A small sound classifier, trained from scratch: layers 12.
Rows from block 4 of a small sound classifier, named by matrix and row number. Rows with one number belong to one neuron. Each number is 128 + 24 x the weight over its row's rms, rounded and kept within 0 to 255. All counts start at 0. Numbers have three digits each.
After each neuron's rows are labels from the 100 clips, of 14976, where the neuron reaches its largest size: "strongest on" is what is common among them. Only what is clearly more common there than usual is listed. The data: synthesised imitations of 52 everyday sounds, one a clip. In brackets: how many of the 100.
# gate: MLP gate (model.blocks.4.mlp.gate.weight, 320x160), inputs 32-63
# fc1: MLP up (model.blocks.4.mlp.fc1.weight, 320x160), inputs 32-63
# fc2: MLP down (model.blocks.4.mlp.fc2.weight, 160x320, transposed), outputs 32-63

gate.227:140146129111125105149150139121140109101137105146118130119159107123165091156122115092127169130133
fc1.227:113123076112145160144132091115104154164125168117123125141134122071111175167134133146151107162133
fc2.227:065111162144162099145156132155139102074093171131183157082144152155130128140141108111170132148111
strongest on: chatter (100); people (100)

gate.262:116189122152157119108125104116148083122104144107110104112086117139136087144111120162156124156131
fc1.262:092165110149150120156131171124156115136117126134138128119098142173138119134161159095141141149095
fc2.262:133110116144111077147159168135147103117122113123133109169144124164102162090139072114119126123108
strongest on: laser zap (100); machines and effects (100)

gate.88:102146117164112133117113110094125137138136095142149104118127126096107110133148144143153089132137
fc1.88:151134114105115148155145128162119135110100164125129129158127102087148183178111099158130116147091
fc2.88:140154099097137112131154189115150133149109127112163171117133147097133107151135118111143148114128
strongest on: rain (100); nature (100)

gate.174:150133178131093139168166130104168184134146109109152125097133150149161131135162105133135171161092
fc1.174:134149136119135137102133129108120100105167163131135114119129088098115131157140166191160087141121
fc2.174:131192106116167143179134133163140113135105111137093092144106162114141108099104161133088090105138
strongest on: people (99); speech (97)

gate.85:112122120156125121132137123145118134142087083088129129151123090104096141133141102110146181141119
fc1.85:151144109141122097118096180144132124142156146120109139105110135093131096133128175123136148135079
fc2.85:129123085112115147165110176079125117077127152116121121137120128106106142126120113152135165173177
strongest on: drum roll (85); music (85)

gate.44:143132084120153148116102132149114091134139134123086156142138077107162142116149114125126145121091
fc1.44:114125122127111109148174101091107155146198124129164118107141135165126132135125140108094143108108
fc2.44:116102148155151134118139106127143123154132127110124114127142105127146156125150100097137109158138
strongest on: household (96); creak (77)

gate.267:137128137129123133105125116136138124131106119158130141138123133147133100163132069108129100093089
fc1.267:147122128162116102146130098084139177185151124113149156159151131168105113167131102052174144111116
fc2.267:088118151069137166146089115135149080098149106148103144120134095127145158136140112137102139140134
strongest on: people (91); laughter (89)

gate.27:164133135097146175114141132132145148150165103127107134087109084134060134148130130146127105097117
fc1.27:137138140150109079150138130109128156127150132131156166091089098102152150119093106064123117141134
fc2.27:136186172093096092115128124139143115096117156140150168098119103136140105149135121085133116128135
strongest on: zipper (96); household (96); reverberation (67); text has "reverberant" (67)

gate.294:102113160110138126093132107130179126118089130141107113123137111138123133094121147126127129086078
fc1.294:115143135139134152166135107092152139096123100123129153143149141149122143126138163124129062137102
fc2.294:140140145114167110099134146120187132151119093134072102114117132117169148134108117138111167130118
strongest on: music (99); drum roll (77)

gate.140:140083159132148132105115113119139117131138145151148176094128093160147142102133091155055106122130
fc1.140:119115129132119118136121137120086105109183139144121138098113138119154139150080185134101149125139
fc2.140:149130118140156142148125135146181134176151118175134146155086172109128102134152136130075121143194
strongest on: typing (100); household (100); reverberation (74); text has "reverberant" (74)

gate.301:112118138104115144100113149137144130144129113124160156126158127166149113143152134124127141148121
fc1.301:119075121139164127137146130136084116149108153098108165127124125106140139156110102101120101090153
fc2.301:128158088100081162112096154103131115089100120137091144159154123103140123100116132129165162144107
strongest on: sawing (55); door slam (29)

gate.159:119108126124108109130139107111119136131114125137096172168104103147154177100206136124117109144159
fc1.159:111160117126148161150133120132127131120110136134162152147098145101103124130090144112150086142115
fc2.159:109132107160124167142101107157158134116170159118120108173135123107142161115119132134133107083150
strongest on: drum roll (100); music (100)

gate.38:127096154092126087133121110133122169157118167126117132143117098165100160119126151120118092153114
fc1.38:140086154120068099133155111101110183164108132118149111126120118183128157134102146130128097137115
fc2.38:143128119146151123141075098109138137134119102119065146161104100132119119167133133104143110085097
strongest on: laughter (100); people (100)

gate.19:121125131086108054142164127123141126135115083154096136174114101159114133113120130131114102101115
fc1.19:082150111070129063117133137140134107184111124135107115124080132140109150088123126148112151115132
fc2.19:102080146109132145115095141124119133124127105128098124175138123158164115097142125099131085155101
strongest on: drum roll (100); music (100)

gate.292:123141152105158115114098113170149125145117111120162137149124118147123157125159151147125100117142
fc1.292:101118095132114126160152104121161128117137156124095158115091124150123087100143140095150160179080
fc2.292:131145139079133104129079125096120116173150132148102134129156152135174180142152132104127144138097
strongest on: signals (95); phone ringing (88)

gate.134:112112106083106123143170105119106157140117137063179146114170161103133108125080123135116153177113
fc1.134:127128108155131161176124149112116098132147188141149112100119120167102116076156178115133101135145
fc2.134:071100145094117100121102098129142149109117118106089151105110157139130109152127140097154149113126
strongest on: explosion (76); machines and effects (76)

gate.218:111161127119112115153112131215121111129136111121160098091141121106162113104160149125089110155118
fc1.218:094141163112178092094116089172077128146122117152087161091120100152124161149126135144174112127117
fc2.218:112125148118079140132172117084135118097152130171143117147135135102117134120097168183146161126131
strongest on: signals (100); siren (97)

gate.244:150186146109103139122096122112121125124096146132141147134155078140079079087171101144078141147113
fc1.244:105080133145138115118180153099148145112174088127140135126114150131129201157101124116147124124107
fc2.244:151099120133139119116117123102153140166118158159137160112115136138122172147098115166152136113083
strongest on: rain (100); nature (100)

gate.304:114153132097109158124148125100181128124146132119178127103143111109148142176153093125131106141087
fc1.304:125120117094167137122143133106169097140157140100132111085140139120096140144126115194143127129095
fc2.304:124132137109137129125127062154111101123115142097141140141112130081133124129069179149120130139119
strongest on: whoosh (100); machines and effects (100)

gate.76:132112142111159179114130121155130133102143112124089125112147088134131117167132131164104120150124
fc1.76:126138143132118126156164144152144141115135113136138114125161113102127114120153129160121117112123
fc2.76:125095114116093111119154109136114102131116081081119073117107139150121118136142149147140098130137
strongest on: explosion (98); machines and effects (98)

gate.104:124125135141105125134107133137066149147116130146122135153150119175101091106145098135112140140134
fc1.104:122123128106170149140160132112144133115144132151122098113137150085120120154094116145135118128127
fc2.104:131108084125106152149138127121146105128118166114129130184119146120169125143102110136151112126143
strongest on: rain (100); nature (100)

gate.270:152125106186113117123153107119098108153145092070085133157117162114145125118175136158128117174159
fc1.270:102112157138088118091125180102119128089126117113151131067126114163135135127114112101103101098099
fc2.270:109103102144106113104087136132155110106154116114063111112108150136121138186115133163108083078152
strongest on: household (96); creak (89)

gate.240:089150108134096128126167114102184124147101133117136129150107127130107117155094120138128147157087
fc1.240:106110155156172174128147112126104123131150121096128130169129095143077103111154085144117113113165
fc2.240:108106087167122091129107119075122131122125093121129111066148172128113133123152101118126089117129
strongest on: laser zap (100); machines and effects (100)

gate.183:121132093140089130170113129093157134076142113156156147139174166173136142103137069138074132107127
fc1.183:116121065159114133160134110148133143091134124135102164145148147116114142118108105110123119150128
fc2.183:094132132160124132075129110123116189138158112125070103122168167166100156116101113111141153127128
strongest on: waves (100); nature (100)

gate.285:153117136137133082139153178158133143113134112123114168126105125083112118107150171151111125129135
fc1.285:149148139117127079150128116128174148076126134103116153105110161103127088126127128138138187091155
fc2.285:182109115150104136121164106136107137148134124150158129163125141138119129139107105098139154142110
strongest on: chatter (100); people (100)

gate.23:120138122096111115142136167118142107127076108126128084133147122104132120125144115122121122136150
fc1.23:097099126133119115116105140136139117135149131137133102150171091097113145169115089143134126097146
fc2.23:141163125161099168125146113135103138164122091141086109134126126125136110123138154090117120138137
strongest on: laser zap (100); machines and effects (100)

gate.202:076094118170130160119104096148119157117118139149137173084113109121108137137137112149131150152141
fc1.202:096110117162173110126094090152136132144134132124109163102118131110118119143163123144126108103122
fc2.202:141128143149105138138153141135121139184108124145101108119152096147163139109125139076110110150097
strongest on: laughter (99); people (99)

gate.57:119184155119122132116164135108139099134107140078125121132148091170170082138122104110120145177114
fc1.57:119095104142169127148048137139102158098140149156100130154103134117102165083143151161127135123139
fc2.57:132088119152175141094147133131152125143133148129105124150105132098101096139136132110167169150154
strongest on: people (99); speech (91)

gate.180:113138128082121117124106109108144145099086125127076206111086089138109149111153129133141174083152
fc1.180:083113129204140128139128136151109133110151130106092162139147142098100143158111153144159106167124
fc2.180:139132146139128095117058108127140152150126155123139109100165132101095132144120109154158095099169
strongest on: drum roll (100); music (100)

gate.155:108147134115169099129120156093111126139119121150127085123126113137173132135137181179160136158118
fc1.155:131099102143093150157134148124114170140175148136105153114117142158112117111115105135107129105176
fc2.155:103112145116137084108138125123112126131130132114109114128155130153142134101133177169124119133150
strongest on: sawing (100); machines and effects (100); reverberation (63); text has "reverberant" (63)

gate.144:146105131096165165174143125137193130137187090136123181122145132119092126127109095110121123144121
fc1.144:163098174166169111129102089137161180106113107114124126133129138123152128163133108151175109165117
fc2.144:082141111173079140116140151134105143181150135144184182113128158122137140094108153147170123145097
strongest on: whoosh (88); machines and effects (88)

gate.212:097141108163135188114163144133132133178154107116142135099058110122130145137164163156133116126077
fc1.212:115155145095158166121130167123133137184140109110135143104098149124181105150150145140122102096138
fc2.212:161138092147092126164141109128069184145141142133125129133141133141140096125138124131132123103126
strongest on: rain (99); nature (99)

gate.201:076133131120147102130127112118158134146129143134157103158116138156154160123133097152086154120106
fc1.201:135118089122128082113158153179121110145107181107092118172104108117143104149106079088134094143098
fc2.201:124067158082105081156105163149161118136108120131142147091112123114115116123100114138142127177097
strongest on: laser zap (97); machines and effects (97)

gate.108:152114167117165094118126124108095135107133136128129088086112144137141109106127129135101130173112
fc1.108:173131148138085155092107163082137118143089145124106116077072121124098074128136139125112130137098
fc2.108:113165083156169169094163172114122157096136107115133113175156118096146121127145124091135129143131
strongest on: household (100); typing (98); reverberation (60); text has "reverberant" (60)

gate.17:168151130139100107160152126117128170103100179167086153126119094102133187137117143137139125132140
fc1.17:156170108141126112149165117163125142120116183157090146134109106064157165116151153168160138125149
fc2.17:102141135104126157191122087115139139087173127135104090205121166089138139131116153152136101111137
strongest on: machines and effects (100); vacuum cleaner (90)

gate.266:089121139120111143148167124105160131114141127161139111154118108184118093137144113129112080179138
fc1.266:172125132074138118113115151109131126137108124131112146137113138121113124147130124119171097153113
fc2.266:093121147094145151146141095131130093112146175184118100141070101115167114143124141098141088122129
strongest on: whoosh (100); machines and effects (100)

gate.0:084130131146114106124145119095168101128120136102116176096127167150161123135134140068127094160164
fc1.0:122101152125086094134127116164146127122167135105106139159096085159113146093126124137074167121108
fc2.0:079120119133129128105118109112131136126104118139126120099132108117124132118135098095154106150141
strongest on: typing (27); frog croaking (26)

gate.58:112108128152156141096128112132119142126118165113167103128154186124123125103163127149100140145122
fc1.58:134075118106129154090141153151111139126130115118121105128198172135111119102134158170096114118119
fc2.58:133102126142148088149113167154135146153119145108148089154166129128105129151101101108139114139152
strongest on: siren (100); signals (100)

gate.106:171145074101135133081187155104133159100130110128104119115127174108114119112149099112144133119140
fc1.106:137121129118155095093150091134107141167151098126121106114105121132122154123174094120154123140116
fc2.106:116146158136158131117109155090146124150114103169145130101110125120106104147091138135077148145115
strongest on: beeping (100); signals (100)

gate.254:106093142126158133141110117114145109147162144166124148113144114158118123141144196155122151086132
fc1.254:115110149096129108177115149108156108114125141149150152117110146174106113139127152130115124095178
fc2.254:119122105139169138123154094162074093142113137138097095110148098119108150188100192136130104093119
strongest on: sawing (99); machines and effects (99); reverberation (78); text has "reverberant" (78)

gate.223:121104109146117111104136133163145125140122099161111095145152137114133124115113167142122156103105
fc1.223:160149130137121114158114105089105130154154130107144135141080106131143132138105102130104099142145
fc2.223:139129161131137072103109114063093132175124155178155171091092127126161152154119157144118122165125
strongest on: beeping (99); signals (99)

gate.237:177124134186114115124145108098099152137099113098146129142126112168141145113152124158122111186130
fc1.237:117121134158112112161136168084093149157123182139100163126137124159115129145128140077121136114139
fc2.237:118123139158121126168141147157094169164136116159085139188132143108096115134133094115173109130081
strongest on: laughter (100); people (100)

gate.111:164112132129153129139132122106098163141126120086116128147116093117133133114128091169060139085116
fc1.111:124176138152149129136094113103130139106096141154131136111132096107122128138129119188099101086152
fc2.111:201132098138131142131136102156118110130103127110170106143102135117176127131095134125151149102134
strongest on: signals (60); church bell (58)

gate.171:158151130139104098105116130123088157097102128138146090100117135118122131131177130117094122147108
fc1.171:149151125115098175132097134096133102157140132144137141139133117175102143100133128102131119104128
fc2.171:110146140107112138143133116130203125112154143129126122159139129109143090143130102140130166134103
strongest on: household (100); glass breaking (98)

gate.188:128057173141112153116151137109149191119149127137180158152134147112156131112112116148134141104125
fc1.188:108109143129139126169148102115089117128128136174147157081195157120101119134117127118117127126153
fc2.188:161188101147125075129105100163151160112105095076073130110121130165114155133116153143099092101123
strongest on: car horn (50); waves (32)

gate.43:101132163140111160122099129122104169118100133115112131153164114112136135146153130106138140104131
fc1.43:110097188138158181093127139132206137123139126119138105162141145093120146141163124093098169144120
fc2.43:203117079073112129113107151138135106139141149121107125096114127135097129138133089149138117147121
strongest on: car horn (100); signals (100)

gate.4:131132148138149143112101108137152123168132132153146145137120129095144107128139091127119127125160
fc1.4:080135127097121124108127142134143152126125127115131126117087145161124165131161134165168119091073
fc2.4:144118140113126110164108107106124148083146095155119136108144076132179120126103083122163095123163
strongest on: people (97); chatter (96); thin (high-pass) (31)

gate.89:164129075152124126134107190087144120138151105107128107098136131108101131126115158133070128123122
fc1.89:149112127090107146144139157136117115126133128135114148139122116157112161143120114098111112154119
fc2.89:157131120135122144110156171169135095119143088116155109148132155170117129117122106125144094139130
strongest on: signals (96); church bell (95)

gate.297:140117111119156139102173073090143136164126120132110135068151129121134115120073105100092203102149
fc1.297:140106160121123134120108094140155148093183131134165143124123127122160111143114159110078171170120
fc2.297:144151094101079156107147124116125107135091136118116107129161128098138085122111146110110144126163
strongest on: chatter (100); people (100)

gate.105:150112157126085139108184142155096110112125143106188144139140133098137126094078115127114120137136
fc1.105:160101130161106149111148178142109129119122074150139104115140148111157130119113109124092124117147
fc2.105:135138137110160111111065081119150118100133132135109109114214130128097150114156102161162097097114
strongest on: beeping (99); signals (99)

gate.55:208090113145116123136083131110136156132130170100161097091118133128131158114130116130132142131116
fc1.55:146127155108106122142097138100144128107115121150121131143086087138115134147108092092112121129123
fc2.55:148151150143118131144118114117112102105083162174105130125104106097175142168150101104150119132114
strongest on: siren (99); signals (99)

gate.286:111176143155144141101124113140118172145123140118109155163135103157104085066180114101121107167087
fc1.286:140146139142097138101126139136084113124129154142128163106147101171120118102168120113129129166105
fc2.286:110119131105139128079098104164111156104119102122138112131136150127135113139124140124059153119154
strongest on: rain (100); nature (100)

gate.271:121140112100147124126107108106154114151123137100115110140133140103142102145132142151129079115137
fc1.271:131113119119112164128142119179115078126096094101121106121128167142156127155131128096082122107169
fc2.271:133136133127197109114112154095096172150155098134141109110178166166124160130140072107111125099128
strongest on: explosion (99); machines and effects (99)

gate.264:136148119127152103130095135106161122108115138096085141151108118123081126118179136135084122124112
fc1.264:115138093150125137132106128094128151103128156096114132137124095116060177118146088159100125117099
fc2.264:143099097113145139137144141162108138083141134102156154146145145145132101101086128105137088140139
strongest on: crickets (99); animals (99)

gate.83:145157115104100143068125086104176138115124128133087094123153137117130119123153151151089119128125
fc1.83:108125126127132138103161115117144154122143094097059118110195153119140103109137122127115118102119
fc2.83:178128088123096125115087106171150115143099078131101137140131132095125148132130122129135127144110
strongest on: crying baby (86); people (86)

gate.217:139135125119186113098107163120135121123075081108160097149116112137074131147172078130139164126110
fc1.217:115141115107126083071133130105094128118114110183140103110163148150133150109188143131142164099144
fc2.217:130107174131149129147123106103114102162129089171145150130115163120110159166129113140132138157130
strongest on: signals (97); church bell (92)

gate.145:144098120121135109127130086140165140135119074150120154118138134142138108148116140149134144128166
fc1.145:105144118159154176185123154111127127109121163140164101126126115131128141133154119065122125110145
fc2.145:106121172123115159140133113133092141113107141140094180092185109144128144089090077104115120145114
strongest on: household (72); reverberation (72); text has "reverberant" (72); knocking (66)

gate.263:140140122092123142138101124103115102122127140137108159125136138142196152181107097157107160139094
fc1.263:118123128132112130112096139140110131104106115087099162135170094138116124118141150108072125149077
fc2.263:146123126115139113137101116102088137131142068082134143092156121122152149097128139113096123132130
strongest on: crying baby (65); explosion (34)

gate.152:087147161135140094142137139119086116098102097144115118151087091123114106120093137109109164126128
fc1.152:132135158118120126119160160180167121136157125127162133125124109100102067152080140109149120137076
fc2.152:166135154191123109130089120139091161156133133143126119138137158110097081084105109130112131136122
strongest on: melody (99); music (99)

gate.317:142122130139145134120171140085138133124108078124130139129139140137155159077111155094133091150132
fc1.317:073092147130108100140130165124115120148089168119150114134106107100119077115098107147141145126123
fc2.317:130112125084160114120105110133091138103139143126116082137138113113184142134082134117129137108166
strongest on: group: people (39); pink noise (37); coughing (26)

gate.95:123150141114100144089091129099134107149150115118103100145122160157163089135119119093103120126146
fc1.95:111114099122144134075125192147098109101122107137164114172138114144123142155124131153144127168135
fc2.95:133140123147150119125102140161123080177163132121123120120087126127125129150111167130141133148135
strongest on: people (99); speech (57); chatter (42)

gate.79:127134161120145140116143140125124114137147140171131125114130102167122156124150117138085144124114
fc1.79:121135155160119109104130107148114142151171125114151140137096164137116118106138134125120145166146
fc2.79:106154147122097108082126099116096166096087107105126136104142117094170152102156158150144139099116
strongest on: rain (99); nature (99)

gate.164:129116156141114171109120120128118155095099132117130166136110163137108139158120082124125101100115
fc1.164:131131127126091191106141169119139084134125172098134114106150155176130163117130089118123085131136
fc2.164:148130120100093141140137162147146146116112112064118110153147093134145126112115146134124102133157
strongest on: car horn (100); signals (100)

gate.126:124134123111105142109153136167154124138146122080081155088107151151165152147159158155133145156141
fc1.126:139122139111107111131115118139123164136083119108105153142153123139179145113136138169115150101112
fc2.126:129136147159159074146141150110139146125124127143169126145130118104098078112120140092087126119203
strongest on: applause (98); people (98)

gate.94:092150115119143134111127157167186126149121144130130163106117111109113109154136151079124141107121
fc1.94:101132117123133127101147130147174116158134150133146142134110123128115056131113127088135110123120
fc2.94:137141093137160113153183144117137167163154096140108096148128176110118116142129118107141151135085
strongest on: melody (99); music (99)

gate.34:178121116127104101124110105139146156166127121073158138123176123119159128112119119125087115112127
fc1.34:148121149154137168166174111085141122080133111110110122147102134117113140072165138134140120177142
fc2.34:091117126186144121107119138125152147172104083142127133142127125135101172130128155141139111169127
strongest on: people (100); chatter (89)

gate.185:121156120124137132113181148116168107126125086119150101113117110135148110111153113130142117164110
fc1.185:112149115127147147125152169154147103142093113155121092087136136116157110146146161122152097172107
fc2.185:124145099127153108157150136130133105072065077101104098176171132125158106107138109168155104077122
strongest on: laser zap (100); machines and effects (100)

gate.40:097157148135114158123130144100127155122076101128091136105136126142126145146156112113077101111147
fc1.40:114153159108117161097137128112130195130121153103129105109137178167135129115140156119123148157142
fc2.40:130135153106102105102101123133114147117131122132086087114123158101118095163129153147146118132109
strongest on: music (48); drum roll (47)

gate.226:115104163146144149120191137107134104124101113127098131080120143146123122119118118131109152128099
fc1.226:144097129120162104141123161108137150116150137103132115127137120078139112156175155132127111137106
fc2.226:132159113144107161142135132134155109148094153104121111123133134122133105099106111090155184130137
strongest on: music (48); drum roll (39)

gate.53:142154118153146136136176140126147151130114106112076139109136144101129110068136124153147118142161
fc1.53:131144109106180123125132096117134154117137149085122116173124149103083148139105155129124130114171
fc2.53:130097121127119123135088133139142142097109163153107106167145134176109128121157122129080150146118
strongest on: car horn (61); signals (61)

gate.275:142118162128140111087141105097145116110113081131142145153129135153154121091095114121133113085149
fc1.275:112129129137124111125079173128139147098144099114106084105109117121132116140115126132144111175106
fc2.275:091111134132063124154146151116137138101089144153118156116116144119138139111154113107162185126160
strongest on: crying baby (97); people (97)

gate.156:127189123128144147120109109102148143124125124161124154113149106074100176129106123123128135114147
fc1.156:078133145086128143106142106089125096125150123158175173123123121118109109081091162124112101168157
fc2.156:119109122158146142126156164175141138122119127153090164133145095107093148101112107139102089122146
strongest on: waves (72); nature (72); muffled (low-pass) (38)

gate.224:135129113092135140123107143085180172161109136149081119145158128154148155107154100113130097090096
fc1.224:150125126158116129149162141141151100123121153129126137159137070133125120123111153124133072096152
fc2.224:120125137138129116129109157136121161154155131095102127148096133156154149130166138101154100154117
strongest on: signals (82); reverberation (79); text has "reverberant" (79); whistle (62)

gate.115:128095105129140138188153082100119112109141140103108155151155144115126147123132104144078131137120
fc1.115:162176161133137118135119141118147150148098119150154100140130118123152128131136140153140115079142
fc2.115:128094177120138153112101161153145131112148100142114118116193118147135112157160132088118133135102
strongest on: explosion (97); machines and effects (97)

gate.231:138105147156113086122135135142133070149124151111142150110133123121154106102064136092146142140145
fc1.231:119139121139113125128167079132088132152142105138109152129118149135131116134068129123149109115141
fc2.231:105094154134149153121131120129112130148108153137108153131145096128128148132161147140079178113062
strongest on: signals (71); siren (69); melody (29)

gate.149:126085158122105127134101149104125119140121141123133111093114172126109119110157115142128111123118
fc1.149:089146117098132140126104167151122117089129134162138104128113101150121133146146149112113163126145
fc2.149:106142171113130116130164094118155142119114119116115157148147148144133109161148101090116136130104
strongest on: siren (58); signals (58)

gate.284:096135093132080147111148162141113127162151127120100124127119167143098111107083119141148140090111
fc1.284:074142102095156197170132148102133111119142131137083129134102174125138147118133137134119138112095
fc2.284:121092142185153151120146132081089129113135135087091125127122107144124147150126139140152076123123
strongest on: zipper (97); household (97)

gate.307:108120157149175080073140127126079110133155089143133146102139142134131109107086115128130105138128
fc1.307:120111126125119174138131098077135099145131086114117185156154128148134112111123178168130154126150
fc2.307:132161119118094104147104143135133106111135144167134094120126135155146127058115109097147105109103
strongest on: household (80); coin spinning (74)

gate.249:126145189147141095071138158155153115154116112145147144138101127121120119137113135177133115125151
fc1.249:119122143106194155122123168129099154138126127126131151136157171133142112139121157145071132123141
fc2.249:181141122140160164123123121146142128128145121084113124168131139135102120128122105112118146158164
strongest on: typing (100); household (100); reverberation (69); text has "reverberant" (69)

gate.255:106106130138091182098169113121119126137114140147130098156067133080101126097103112102107095121128
fc1.255:169110159142111122152115116179093124180119106141103123141096128097129109089117099148154135111146
fc2.255:127138130115152128139148105165130148129111110139094132123116130130089082123111104080158102144051
strongest on: machines and effects (77); spray hiss (76)

gate.18:151108143127109145136109144127117127123113137099135117156095087117116133109155093124156179142129
fc1.18:118165092137135140129142096152111133127183084167073124100171144116152155133125169109112151144126
fc2.18:122129131156123105125125107167125130166181150156112132076145094125116099132100154130154132149158
strongest on: car horn (100); signals (100)

gate.314:159139079112136154090130142144128139111076118128107123092137133149091133129127160150140141086096
fc1.314:091101112121121086104111105087104174142140120127071123112140128102153110122083177150101121150112
fc2.314:137154155108149135117132143103077131186141149103117130114077094120112139153125172126119131103074
strongest on: zipper (80); household (80)

gate.296:168148093138125165135113100145144095065112096114152159171121129136167111110122118135125102153128
fc1.296:139120106132109162115109133121116121097099118124169122130104082116124094116129104162109118132135
fc2.296:098140144128160098164124132151160131116120153119144109118135130124076086116121128125178124137123
strongest on: crickets (100); animals (100)

gate.24:144140160146131120058101146112155157132135141096123135139094124117130118131090117093124138127072
fc1.24:112123096150072130127130142111135139122106175092127124156157080152127140131125105096125086140158
fc2.24:125146128072117108093134119079110147118110149099178087096086088126154136151130115123119174148192
strongest on: melody (53); group: music (53); car horn (45)

gate.124:146172115150126106078119119098116121165082116113149075090108131168121118115141122110121100144129
fc1.124:128119150119129099161161160144145106102196116129113180145147154118114178137117104144159130125117
fc2.124:104065108133155113143140173099172112182121101122151149085120112122125132135144139147146111106131
strongest on: rain (100); nature (100)

gate.25:130105113087140158181131136127132154120104137135100148147085131123125128117157134126099126184110
fc1.25:116106143118119134137110117107109130165140119140108118130164112139166136120099139150112147121098
fc2.25:136137150154145116112126115111099187150152090125086117111136138092142102169125170159118169091157
strongest on: laser zap (100); machines and effects (100)

gate.129:159099100101130164148116137122167171096145104122138124089090110107159128109126094127111147092116
fc1.129:106148128142133128109127123089147108135126107148111099118144127122153107131126130139092154119124
fc2.129:099137143133179110111093113092089109172097138123119143134137157127108130123146119117162151134169
strongest on: applause (76); people (76)